From a checkpoint of a small self-supervised image encoder: 32-pixel images, arch caformer.
Rows from block 3 of a small self-supervised image encoder, named by matrix and row number. Rows with one number belong to one neuron. Each number is 50 + 10 x the weight over its row's rms, rounded and kept within 0 to 99. All counts start at 0.
After each neuron's rows are labels from the 100 images, of 14848, where the neuron reaches its highest value: "peak on" is the class under the peak; "top examples" is what is common among them. Only what is clearly more common there than usual is listed. The data: patchworks of several textures. In brackets: how many of the 100, against the usual share in percent.
# fc1: MLP up (model.blocks.3.mlp.fc1.weight, 512x128), inputs 0-127
# fc2: MLP down (model.blocks.3.mlp.fc2.weight, 128x512, transposed), outputs 0-127

fc1.349:47 41 51 52 46 50 51 46 57 41 48 54 35 30 30 57 38 39 44 60 59 57 50 40 47 46 39 55 26 41 35 44 37 43 59 28 55 48 56 62 55 45 45 68 34 40 59 58 60 30 47 60 57 60 37 52 45 56 57 51 56 66 52 50 55 51 52 33 50 63 35 53 44 40 56 43 44 49 58 56 57 60 37 65 61 47 62 56 56 34 59 49 48 63 52 50 48 62 61 49 55 44 57 48 35 42 18 41 47 46 61 57 69 50 54 55 53 40 53 65 53 69 73 53 67 59 53 58
fc2.349:46 53 45 55 54 58 44 45 39 26 44 43 43 64 62 50 47 52 47 50 46 51 55 55 49 49 51 42 64 58 52 71 47 59 39 46 50 46 56 46 77 55 55 32 60 34 66 46 49 54 64 45 34 55 71 46 49 52 34 41 61 31 38 54 61 60 57 65 58 39 50 31 64 61 55 37 46 60 48 28 47 43 48 53 46 40 51 37 49 65 41 48 50 35 50 55 47 48 61 52 38 51 62 51 65 60 62 31 47 52 22 51 58 46 63 62 53 38 54 70 38 47 46 64 39 47 51 51
peak on: speckled (32 vs 3.3); veined (27 vs 3)
top examples: speckled (39 vs 11.6); veined (30 vs 10.7)

fc1.353:42 47 58 55 59 43 60 45 50 35 42 45 56 45 47 59 59 50 57 51 39 54 47 39 48 55 40 48 53 53 58 10 54 53 42 62 53 46 51 56 54 55 40 59 38 51 53 38 49 59 62 43 36 54 58 75 62 36 36 59 58 46 57 38 45 46 50 41 56 56 51 64 34 47 66 35 45 57 44 60 40 44 55 50 81 49 33 33 55 58 39 39 25 47 42 58 53 41 60 52 60 39 46 55 75 47 40 54 69 48 37 43 51 54 43 64 45 46 53 50 60 48 63 46 37 47 60 40
fc2.353:50 42 42 41 37 52 52 61 53 55 53 60 45 64 67 45 61 48 50 43 64 67 45 50 66 43 75 56 44 51 64 77 33 67 41 47 51 57 56 27 34 42 45 58 61 67 48 64 54 39 32 44 53 60 64 42 58 60 41 32 40 44 36 64 65 70 44 55 41 53 57 26 54 55 49 52 54 50 57 50 59 55 44 29 47 55 66 61 47 55 46 43 71 48 49 46 44 49 38 49 51 57 49 42 50 47 51 48 47 46 70 56 42 44 47 43 58 52 52 45 48 43 43 63 57 48 42 33
peak on: striped (57 vs 3.1)
top examples: striped (59 vs 10.8); rings (30 vs 10.8)

fc1.192:42 44 50 55 53 44 55 48 52 59 39 32 36 41 41 56 57 53 39 58 59 46 37 42 60 59 53 44 39 56 46 51 47 55 46 65 39 61 49 59 78 42 49 53 64 29 39 33 55 43 70 31 46 53 46 60 33 36 36 47 57 44 58 39 43 64 45 57 46 61 48 60 59 72 48 51 48 34 66 32 53 55 43 59 49 45 46 60 51 50 68 59 48 55 69 54 55 73 47 33 45 44 35 48 54 49 41 40 56 47 56 43 68 54 51 65 45 37 55 70 55 71 58 48 49 56 49 62
fc2.192:69 51 58 52 37 55 52 48 34 51 52 74 45 62 34 60 53 57 63 47 50 44 49 62 58 42 43 86 43 35 65 38 42 48 56 40 54 32 42 62 40 41 63 28 43 64 56 65 49 48 43 51 58 49 31 56 48 40 54 48 52 37 40 47 48 54 61 54 42 40 48 72 47 40 45 49 60 46 48 57 48 59 38 60 54 61 57 40 56 71 54 65 46 45 34 64 49 59 49 44 41 60 43 43 62 58 44 61 44 61 42 53 42 66 50 54 51 52 58 59 61 49 29 59 48 51 52 61
peak on: speckled (41 vs 3.3)
top examples: black (73 vs 45); speckled (46 vs 11.6)

fc1.23:57 51 43 48 53 56 37 38 65 48 51 63 69 48 43 56 54 51 58 69 36 45 42 61 60 56 54 52 63 39 53 37 47 47 29 48 59 37 71 56 44 59 62 51 60 56 53 47 65 56 78 55 42 31 53 47 52 50 49 50 52 59 55 54 29 49 55 59 52 56 67 55 25 55 48 53 44 45 49 53 38 40 57 50 43 39 61 46 49 39 47 55 52 46 51 19 49 55 56 49 49 44 57 73 42 40 22 64 61 45 48 55 58 52 54 49 57 43 48 50 59 39 42 60 46 37 30 67
fc2.23:53 66 53 52 44 49 65 61 36 50 46 37 42 55 57 39 38 40 39 35 70 50 62 39 38 43 60 45 30 69 64 50 52 47 73 51 44 43 45 43 53 34 56 48 43 45 51 54 32 47 41 45 59 63 54 53 42 50 48 57 47 33 49 46 56 31 50 40 57 53 29 48 75 47 60 49 57 63 47 47 57 52 46 46 47 60 40 49 50 52 69 30 53 44 40 78 49 57 36 53 48 52 49 36 58 60 71 44 39 47 48 34 40 48 41 53 38 57 54 47 41 63 59 38 59 47 66 44
peak on: dotted (36 vs 3.1)
top examples: black (73 vs 45); dotted (44 vs 10.8)

fc1.202:63 65 45 36 56 59 56 62 38 43 47 41 41 55 51 46 40 41 45 33 59 55 52 63 64 53 62 58 79 50 61 38 66 53 57 44 35 69 47 44 68 47 39 71 50 45 39 50 51 52 50 42 52 57 44 35 52 50 50 47 52 42 59 30 55 47 46 51 60 45 41 57 52 52 38 50 52 49 45 54 61 50 67 40 47 35 47 36 56 48 35 56 39 50 69 32 51 48 43 51 40 49 48 52 51 47 31 42 57 42 43 36 51 47 44 41 73 67 54 34 44 43 40 59 66 73 41 65
fc2.202:39 39 49 51 54 50 45 35 64 61 57 49 64 54 60 51 50 57 50 64 39 44 50 56 46 53 51 45 26 42 44 59 39 38 28 69 51 38 41 43 35 54 56 34 46 44 70 53 45 44 37 56 40 30 57 44 54 52 62 53 43 58 49 56 43 60 52 51 48 48 70 54 40 58 65 47 54 50 52 49 54 52 56 46 65 62 43 59 60 38 43 44 60 34 31 48 41 42 51 64 58 62 48 51 61 58 58 56 53 32 76 47 43 36 43 44 30 34 39 46 61 57 58 46 29 31 38 42
peak on: checkered (50 vs 3.2); rays (26 vs 3)
top examples: checkered (53 vs 10.9); rays (29 vs 10.8)

fc1.113:55 58 67 68 59 36 61 44 46 40 42 64 44 52 59 56 49 34 52 62 52 61 43 55 46 40 40 50 48 44 52 54 42 51 49 35 55 61 42 61 57 41 55 60 34 48 63 55 58 35 38 34 46 57 44 59 53 47 54 41 59 55 50 45 36 36 48 57 40 43 49 37 51 49 33 68 49 39 49 43 52 46 35 54 44 26 68 49 70 44 67 47 33 71 46 64 69 47 58 46 55 64 57 33 38 58 40 32 44 45 53 51 68 54 61 61 42 53 46 57 44 72 38 46 64 41 50 55
fc2.113:50 41 48 47 44 44 53 49 52 38 34 51 28 47 39 40 56 53 37 50 50 50 61 33 59 33 36 54 39 51 45 48 45 60 56 48 49 34 42 50 27 50 46 39 51 52 50 37 60 60 64 55 41 70 39 35 57 61 48 55 55 39 51 40 59 56 55 65 64 52 46 48 60 55 68 44 51 38 45 25 43 36 29 47 47 58 69 48 48 61 47 47 52 56 58 49 48 61 62 39 45 30 67 56 61 62 53 42 57 44 52 64 42 35 39 48 61 35 60 45 47 26 58 48 54 51 71 58
peak on: cracked (26 vs 3.2)
top examples: cracked (35 vs 11.1); honeycomb (33 vs 11)

fc1.475:56 49 66 59 47 45 51 48 56 41 64 46 35 56 61 36 53 60 51 38 51 65 43 68 46 38 51 58 64 32 56 42 34 52 46 30 40 41 58 46 43 43 33 67 36 59 61 48 51 41 60 25 43 50 24 55 56 71 46 46 50 62 42 47 44 61 59 40 49 47 39 38 54 35 52 52 50 37 64 63 61 46 42 45 45 46 54 42 66 61 43 44 48 39 60 41 36 50 56 42 36 45 64 55 60 53 71 44 44 55 43 57 50 49 54 38 70 44 50 58 44 43 41 50 38 46 72 46
fc2.475:47 42 55 37 54 49 47 65 42 53 60 46 57 40 61 70 53 59 45 48 66 47 65 39 51 49 70 44 52 52 56 57 61 42 59 51 54 33 58 48 58 59 62 72 59 57 40 47 58 45 80 56 68 54 46 58 63 55 55 58 41 48 67 52 68 39 56 43 45 51 61 57 67 50 40 69 59 59 34 44 46 54 67 49 46 64 49 53 53 45 51 53 44 74 52 45 37 55 50 30 62 43 56 59 41 40 61 42 57 63 43 63 48 57 80 58 49 59 57 53 52 42 62 52 59 54 45 46
peak on: rays (40 vs 3)
top examples: rays (46 vs 10.8)

fc1.65:47 65 30 40 36 47 62 36 57 47 41 51 60 23 28 61 64 53 55 54 42 46 52 53 54 63 45 41 53 47 46 35 57 55 45 47 51 40 51 40 65 54 53 42 58 30 46 63 39 58 50 40 48 52 36 44 66 46 53 55 59 70 48 42 56 62 45 41 55 53 54 44 53 45 50 46 50 36 69 65 64 38 48 31 54 30 46 60 57 48 66 52 26 49 55 46 42 65 55 43 68 54 55 47 40 55 68 42 52 53 48 29 27 62 48 49 46 45 47 42 48 65 50 63 50 59 45 58
fc2.65:55 41 63 40 53 37 65 52 49 60 45 58 40 52 64 58 30 57 62 51 60 56 38 43 61 49 54 74 55 64 57 61 35 54 54 38 53 44 51 53 48 27 58 38 53 57 47 40 51 55 52 51 38 57 62 62 56 30 56 29 37 42 64 50 40 48 71 61 44 43 53 63 39 52 58 47 58 60 53 57 66 68 51 46 57 72 49 50 54 44 33 76 38 43 49 61 55 46 46 43 37 41 42 54 50 61 59 48 36 57 46 58 59 45 32 51 36 53 55 55 68 46 50 49 46 68 56 48
peak on: plaid (26 vs 3)
top examples: white (73 vs 45.5); plaid (31 vs 10.6)

fc1.244:58 47 55 50 57 70 46 37 49 43 60 57 58 74 57 58 33 49 47 48 43 56 41 46 43 69 52 57 50 73 38 41 50 45 39 38 53 51 46 57 52 60 37 61 65 43 36 55 44 43 46 69 53 38 55 52 48 49 55 39 71 67 58 49 54 40 43 50 71 34 53 44 48 47 55 49 64 41 60 59 48 43 47 55 37 75 50 43 55 62 55 36 60 31 41 46 55 61 64 72 56 43 49 26 50 57 36 48 36 36 57 55 63 40 44 47 66 51 59 46 54 46 43 44 48 35 49 37
fc2.244:44 51 54 39 39 45 69 59 66 53 28 47 53 55 45 41 56 53 46 59 51 46 49 49 34 36 34 55 55 56 65 50 49 49 56 45 41 59 43 54 36 29 55 37 53 41 38 47 34 47 44 46 40 34 43 40 32 53 50 41 22 50 49 39 38 57 57 50 34 80 52 42 53 52 52 43 42 56 51 48 48 42 60 43 74 51 60 60 42 45 58 54 57 61 59 51 56 63 54 31 52 40 61 50 64 46 60 45 52 68 58 41 52 75 37 61 45 39 44 51 43 54 72 50 51 59 49 48
peak on: cloudy (36 vs 3.1); rays (32 vs 3)
top examples: white (89 vs 45.5); black (72 vs 45); rays (39 vs 10.8); cloudy (39 vs 10.9)

fc1.57:35 51 74 49 47 47 47 52 49 60 53 38 37 60 42 53 68 49 49 43 45 34 46 58 42 53 51 61 50 42 46 29 48 49 38 59 40 38 59 65 57 51 68 60 35 54 51 38 63 69 60 39 39 50 48 50 43 53 48 46 37 41 40 49 54 40 54 36 58 56 53 56 69 33 57 47 55 55 51 54 42 41 64 52 49 66 58 43 70 31 49 58 55 60 71 49 48 57 32 43 49 42 35 50 55 44 54 50 46 70 48 53 56 63 49 43 73 44 58 25 53 43 68 51 37 32 47 45
fc2.57:55 48 42 56 50 52 65 50 39 54 41 63 65 53 51 58 52 48 39 57 61 54 56 44 47 54 64 58 67 63 57 61 54 57 47 70 39 57 53 56 56 54 52 45 61 33 64 69 58 46 52 62 44 45 62 49 43 63 56 44 43 49 55 59 58 66 54 72 59 52 54 51 42 72 49 41 43 52 62 43 45 55 39 57 36 38 31 59 51 71 58 52 35 50 42 37 47 42 63 62 46 57 65 35 44 56 40 50 72 47 53 56 58 36 36 79 46 46 36 67 58 43 48 57 53 71 51 56
peak on: checkered (26 vs 3.2)
top examples: black (90 vs 45); checkered (34 vs 10.9)

fc1.162:64 33 41 65 33 75 34 41 38 38 69 64 63 60 62 58 51 52 42 59 59 42 45 52 44 53 57 64 43 48 40 55 40 36 47 39 39 44 44 43 36 64 57 53 61 42 56 56 57 42 42 35 36 53 46 41 67 57 37 22 46 37 49 58 50 51 55 53 39 56 49 65 61 48 55 56 56 61 59 51 51 48 52 35 46 53 51 57 59 41 51 46 36 52 50 42 70 34 46 28 48 66 61 52 55 70 47 39 34 59 50 41 49 44 54 43 69 43 43 46 56 47 59 55 45 48 53 42
fc2.162:42 59 46 65 50 44 74 58 60 56 32 46 37 42 39 43 56 49 67 38 40 66 45 54 54 52 35 33 41 37 61 52 53 58 45 59 64 47 50 62 47 45 34 55 33 60 63 60 45 49 49 63 69 47 46 58 46 53 65 62 65 49 50 43 51 51 45 57 68 50 42 35 28 53 63 53 54 54 29 60 43 59 28 65 46 38 56 51 58 57 40 57 47 55 56 48 28 72 68 57 44 48 51 63 43 52 52 39 68 42 49 52 51 58 45 59 36 45 38 53 45 60 53 49 43 57 57 52
peak on: dotted (39 vs 3.1)
top examples: dotted (44 vs 10.8)

fc1.430:63 56 62 44 61 41 49 41 48 56 50 45 58 57 48 33 62 37 43 33 48 52 55 48 68 33 55 65 65 52 51 43 47 49 38 50 54 47 52 69 55 58 64 60 48 63 46 61 68 15 50 53 30 48 60 44 43 37 46 63 27 38 57 42 44 41 42 37 54 39 44 61 44 51 38 59 34 37 51 60 66 49 57 63 54 55 65 36 71 47 50 49 46 54 41 54 50 55 45 60 47 57 51 43 54 49 63 61 47 57 71 52 46 74 56 46 52 44 47 47 52 56 57 44 48 32 59 48
fc2.430:48 48 41 59 26 56 53 64 44 36 47 68 34 42 45 77 49 50 51 56 42 47 53 61 34 50 50 34 25 37 42 41 62 45 54 28 53 59 55 55 59 49 47 48 59 70 49 39 49 62 33 44 47 66 52 65 45 57 51 66 48 62 43 48 64 47 40 38 42 49 58 48 34 59 38 70 57 60 58 62 46 57 55 60 36 53 40 44 47 54 52 62 44 60 55 52 56 34 44 46 55 48 39 42 39 49 46 52 50 38 53 64 70 53 51 37 52 54 61 48 56 42 50 67 38 61 45 65
peak on: veined (62 vs 3)
top examples: veined (64 vs 10.7)

fc1.129:50 64 46 61 52 55 46 69 66 63 45 49 57 57 47 59 61 57 47 40 31 65 38 42 55 45 43 48 47 39 46 56 54 44 50 38 52 49 62 41 67 55 51 43 18 50 53 52 39 71 56 51 81 55 43 45 44 54 32 51 56 57 28 52 57 38 50 56 46 57 35 39 40 28 22 56 60 62 47 71 52 40 54 54 37 50 48 46 58 39 39 45 60 56 58 39 49 36 50 50 39 53 43 41 70 59 51 44 45 45 61 57 51 47 63 42 49 57 43 47 40 48 53 44 42 35 50 46
fc2.129:55 47 54 62 41 36 63 51 35 41 52 40 42 43 39 52 48 45 47 60 59 40 45 57 48 45 35 44 39 58 61 42 41 66 62 56 52 58 32 69 42 55 40 50 78 63 49 58 57 25 59 29 27 52 50 66 49 41 59 62 49 61 52 42 75 64 44 50 45 42 58 42 54 51 62 56 41 31 48 41 53 50 61 40 38 59 53 55 48 57 62 62 42 56 47 61 63 57 48 48 52 45 53 55 32 48 58 56 51 45 37 51 43 58 44 62 35 34 40 47 71 37 46 60 50 60 56 58
peak on: plain (34 vs 3.2)
top examples: black (74 vs 45); plain (41 vs 11)

fc1.27:34 59 37 67 51 54 58 41 51 47 48 49 40 39 54 52 67 53 39 53 49 20 57 38 57 38 62 57 50 57 58 53 61 65 54 49 57 63 45 46 48 48 44 53 59 51 47 41 64 62 47 52 32 56 52 41 62 56 77 62 45 34 62 53 37 55 55 43 47 59 57 54 46 49 47 48 53 54 48 32 42 44 53 47 34 61 46 26 83 42 48 45 43 29 57 63 46 55 65 56 38 49 55 48 49 43 41 51 58 64 47 33 51 38 73 47 52 55 43 59 53 42 44 51 37 46 39 39
fc2.27:49 44 53 24 54 55 60 54 48 51 52 48 48 64 61 42 45 56 57 56 51 60 41 73 54 61 56 61 63 44 48 53 42 37 45 65 49 27 65 50 47 42 58 39 55 62 49 55 50 41 44 49 49 46 53 52 57 52 24 40 55 48 54 44 67 55 37 66 50 52 59 45 46 61 29 52 61 38 33 49 41 54 53 63 55 65 55 75 41 54 57 61 71 59 44 43 66 42 58 29 44 41 62 53 48 64 53 50 48 57 60 51 42 44 42 42 51 70 71 45 54 51 49 51 67 58 54 34
peak on: rays (60 vs 3)
top examples: red (75 vs 45.2); rays (62 vs 10.8)

fc1.386:59 52 56 56 31 46 40 27 59 44 40 33 51 63 51 68 54 38 42 65 50 39 53 61 59 46 58 52 32 37 49 43 43 50 46 57 32 61 51 54 72 56 50 48 63 55 49 56 54 47 44 62 53 56 38 35 36 44 65 68 63 44 66 52 55 46 52 28 46 37 56 42 55 32 39 38 36 52 29 42 54 56 52 39 57 50 52 34 37 56 46 55 46 57 51 63 46 37 40 41 47 58 36 49 50 55 41 51 54 47 59 40 43 53 63 53 70 52 74 53 52 62 47 43 40 69 45 62
fc2.386:46 42 61 48 69 50 59 56 32 53 61 37 61 61 54 19 44 39 50 44 52 67 43 32 41 43 63 50 60 61 71 56 55 44 49 54 49 62 55 47 53 37 54 47 41 62 50 54 40 43 66 33 38 35 55 59 37 36 37 41 65 40 48 53 50 39 55 47 39 55 41 63 62 51 56 72 48 42 65 43 42 54 39 31 42 56 47 47 35 36 49 48 47 32 50 37 56 64 36 44 34 47 50 43 55 54 41 67 42 63 52 43 54 52 60 65 55 50 45 47 46 61 45 58 65 55 46 51
peak on: checkered (25 vs 3.2)
top examples: checkered (27 vs 10.9)

fc1.454:66 45 57 45 47 66 63 63 54 42 58 55 29 66 46 70 44 65 43 53 54 45 36 54 37 45 57 52 61 46 46 42 59 37 51 42 62 34 49 32 47 57 42 71 61 51 47 45 47 30 36 45 64 54 49 33 41 49 46 47 61 47 51 40 46 48 51 57 57 35 45 54 51 56 74 51 48 62 44 45 56 46 49 56 53 43 52 38 49 58 65 52 45 35 55 54 40 50 72 31 33 59 35 59 65 44 40 44 48 59 70 58 45 49 77 45 57 53 39 57 56 50 53 36 47 37 52 57
fc2.454:38 49 46 54 61 32 43 41 32 63 45 34 64 46 47 36 70 38 44 57 44 56 42 63 58 55 43 51 36 60 56 51 49 70 71 49 52 43 55 48 38 44 63 41 36 28 52 57 58 58 59 46 42 28 50 64 53 67 68 37 58 55 57 50 58 57 47 62 45 44 53 47 74 38 51 56 41 40 40 48 50 39 58 47 58 58 47 38 54 74 57 52 58 41 55 49 54 60 41 46 63 57 57 59 59 57 48 32 56 54 73 48 35 60 59 61 56 45 67 50 45 55 56 55 40 44 48 57
peak on: cloudy (34 vs 3.1)
top examples: teal (82 vs 45.6); white (74 vs 45.5); cloudy (40 vs 10.9)

fc1.507:37 66 73 35 59 61 60 38 51 43 59 50 29 65 48 40 52 53 46 54 59 52 59 61 54 32 51 53 49 47 50 62 49 43 54 31 49 58 51 38 56 54 40 68 44 48 42 57 51 46 34 46 62 44 73 34 80 41 51 54 49 55 65 62 51 54 38 36 66 54 45 50 48 41 64 56 41 49 43 51 68 44 39 41 63 47 42 41 47 54 55 52 44 41 62 60 40 51 62 65 55 46 67 53 58 45 68 41 53 46 56 60 55 52 36 49 60 42 34 55 62 39 72 63 51 53 53 46
fc2.507:54 67 44 47 44 54 44 63 34 64 51 61 70 35 48 61 48 56 53 56 27 58 55 33 40 37 47 46 33 54 44 49 49 44 39 49 48 21 53 54 44 69 46 44 52 53 56 45 49 50 64 40 45 47 56 37 48 56 61 61 40 54 25 45 62 50 64 55 55 51 54 45 61 59 39 49 54 38 51 54 45 47 65 55 37 42 56 58 58 51 58 30 51 59 43 50 35 55 41 48 51 44 48 51 46 42 39 58 51 64 26 50 42 48 60 51 52 44 83 64 37 52 36 44 32 58 64 44
peak on: veined (32 vs 3)
top examples: veined (36 vs 10.7); speckled (34 vs 11.6)

fc1.101:49 47 51 39 52 50 46 41 60 54 52 54 53 63 56 49 29 53 54 49 36 55 53 53 27 70 44 40 49 50 45 56 46 49 61 63 55 53 50 41 62 52 45 50 41 48 51 36 42 47 51 46 61 43 28 35 37 44 46 44 45 65 28 60 47 25 60 50 55 50 58 52 42 49 52 58 34 38 54 51 46 53 64 60 68 41 46 43 44 61 47 45 51 82 53 32 52 61 39 59 65 75 52 37 68 56 47 54 35 48 71 49 54 48 58 55 36 53 49 57 60 50 35 36 39 37 46 44
fc2.101:47 42 48 66 67 52 53 49 40 50 56 43 44 33 62 54 77 57 38 68 57 48 59 61 55 48 54 54 51 39 51 42 60 45 41 51 38 46 48 57 48 41 51 53 64 57 50 49 51 52 35 58 46 47 73 51 51 58 58 61 49 27 66 41 41 63 49 53 23 57 48 61 45 54 32 48 58 66 52 43 41 50 48 50 46 57 60 35 56 36 72 49 49 36 41 60 50 42 68 40 34 30 43 57 39 40 52 43 57 40 31 41 38 61 33 61 65 60 59 57 40 44 58 52 59 45 49 56
peak on: rays (66 vs 3)
top examples: rays (69 vs 10.8); centre pattern: rays (25 vs 3.1)

fc1.264:67 44 39 54 41 40 51 35 49 56 61 54 33 33 50 49 46 39 40 50 61 59 45 43 37 60 48 39 51 59 39 54 72 49 44 86 45 51 51 68 52 40 36 58 27 44 34 61 30 59 61 46 61 47 40 56 46 53 26 54 53 54 41 34 53 45 60 60 64 51 39 55 44 57 48 61 56 45 54 58 45 39 56 71 41 65 51 49 30 44 49 47 51 47 50 62 55 48 49 49 62 61 31 47 63 60 49 43 43 39 52 40 61 53 65 40 51 63 42 59 49 52 51 44 36 50 49 51
fc2.264:36 69 62 40 60 57 43 38 41 39 55 55 43 52 62 49 44 54 59 51 42 61 59 49 47 42 50 56 48 48 54 50 44 56 62 48 37 34 47 24 62 46 50 35 57 50 37 41 65 38 33 57 68 36 58 41 50 39 69 47 43 43 55 27 46 42 39 44 38 35 59 58 55 50 73 51 56 60 49 37 52 60 54 35 51 51 61 50 71 64 39 42 48 43 50 43 42 56 60 48 51 43 54 66 68 48 57 57 39 66 34 52 56 47 45 56 47 47 59 57 35 47 34 65 69 47 34 58
peak on: rays (51 vs 3)
top examples: rays (55 vs 10.8)

fc1.102:48 47 51 39 30 43 55 64 57 55 55 43 41 38 44 48 51 40 66 37 43 44 31 66 43 38 54 44 56 36 55 27 55 47 35 48 56 42 53 40 59 51 66 59 53 49 34 53 60 46 67 50 39 49 47 33 43 45 59 38 37 47 22 59 59 57 66 42 50 46 40 56 50 66 32 45 58 43 63 58 61 37 54 55 50 54 40 53 32 54 49 45 41 36 50 49 54 55 61 45 48 65 58 54 56 51 72 66 70 51 56 34 57 54 61 54 44 66 67 59 62 54 46 49 66 47 45 55
fc2.102:47 62 66 60 44 49 37 47 44 45 44 55 45 38 48 56 43 55 28 63 78 34 56 47 46 47 59 59 70 78 35 55 36 47 48 41 48 61 46 72 49 66 45 50 53 47 56 47 35 46 59 50 64 49 70 48 35 62 45 56 41 50 49 40 52 51 43 53 49 57 48 49 68 47 53 60 24 57 36 60 47 60 42 41 52 52 51 54 43 52 48 53 49 43 50 51 41 48 52 54 26 50 42 43 73 47 44 33 51 51 50 48 42 36 63 65 59 37 39 67 53 39 59 38 53 55 33 44
peak on: plain (32 vs 3.2)
top examples: pink (71 vs 45.7); plain (34 vs 11)

fc1.199:44 57 51 52 45 54 51 46 56 58 38 63 41 57 57 45 48 52 47 47 42 38 58 61 43 54 47 60 57 44 40 28 52 34 48 77 27 49 40 58 41 44 56 34 51 48 35 69 56 36 65 40 55 48 63 45 45 54 73 54 36 56 47 49 75 53 70 41 58 54 61 70 56 43 54 44 42 53 53 37 47 37 44 63 40 65 53 46 57 60 67 54 54 44 62 35 46 73 45 48 44 57 49 56 45 60 41 50 58 44 44 50 43 48 50 60 48 55 68 51 47 43 38 38 64 58 54 74
fc2.199:57 48 59 63 61 46 46 58 60 48 59 27 39 46 43 52 72 53 44 54 52 61 39 55 50 46 67 41 39 62 52 68 49 54 33 44 61 50 62 45 47 50 50 46 36 54 69 57 43 63 40 59 42 37 47 58 61 39 33 36 59 53 40 65 29 49 47 51 46 38 49 50 60 60 71 53 54 39 48 61 57 73 42 47 45 39 56 56 47 37 33 54 66 55 52 51 43 35 40 47 50 56 72 48 66 35 53 48 44 34 64 60 58 54 43 53 51 50 45 37 53 43 68 67 34 42 47 49
peak on: checkered (28 vs 3.2)
top examples: checkered (35 vs 10.9); spiral (28 vs 10.9)

fc1.441:62 56 52 36 46 46 47 42 50 57 60 48 30 53 45 57 61 50 62 55 55 50 66 65 34 49 50 55 67 57 45 47 51 49 61 56 51 55 16 45 64 56 35 45 53 56 30 53 44 14 45 39 48 49 39 51 37 76 49 62 49 49 47 45 45 50 51 42 59 48 53 64 57 33 61 48 58 46 20 54 57 67 58 51 55 61 48 45 60 55 65 54 45 53 47 38 57 59 38 46 43 38 47 54 55 52 52 41 42 48 46 45 35 63 64 50 52 52 64 52 69 39 40 54 50 60 41 46
fc2.441:36 49 47 62 45 58 40 63 64 57 53 48 57 45 47 39 52 44 45 32 59 51 34 39 61 53 51 63 38 32 44 49 54 57 40 60 59 53 68 49 54 50 61 51 56 47 53 36 48 78 54 56 66 29 60 41 45 50 43 46 56 40 40 70 43 67 46 49 43 46 30 52 58 72 44 57 51 54 69 34 43 52 54 43 30 34 70 41 35 51 51 42 57 38 43 68 39 60 39 39 50 61 50 45 52 33 47 52 65 50 48 42 44 50 44 68 62 45 50 56 47 63 51 43 51 39 42 40
peak on: spiral (50 vs 3.2); rays (29 vs 3)
top examples: spiral (52 vs 10.9); rays (36 vs 10.8); centre pattern: spiral (25 vs 3.1)

fc1.155:43 64 59 44 54 43 56 37 36 54 49 54 51 60 54 59 56 33 38 44 41 47 61 62 60 55 55 43 71 50 48 38 56 43 55 47 66 54 30 72 51 36 47 31 65 39 55 54 59 45 68 56 57 42 48 40 59 53 47 56 45 69 36 50 72 45 37 50 29 56 51 49 41 50 50 39 34 67 38 40 47 58 44 55 48 41 59 64 45 58 53 53 48 52 34 27 46 40 64 46 46 35 44 47 59 55 52 52 56 50 46 30 55 39 52 48 53 45 58 63 43 41 47 34 69 51 70 36
fc2.155:50 34 63 60 43 51 63 52 62 44 58 69 50 47 60 48 54 55 52 62 55 55 45 43 49 44 56 53 43 47 48 47 53 62 49 33 47 58 64 30 53 41 56 74 42 56 55 58 47 56 28 55 60 57 46 51 54 42 46 56 54 29 42 51 36 48 43 29 61 40 41 55 43 50 60 60 51 36 53 56 48 53 57 45 40 78 47 31 48 46 40 59 58 44 47 62 55 55 43 62 59 64 45 54 61 57 50 45 43 46 48 61 51 60 61 58 34 52 34 28 71 58 54 62 18 44 40 62
peak on: spiral (27 vs 3.2)
top examples: white (71 vs 45.5); spiral (35 vs 10.9)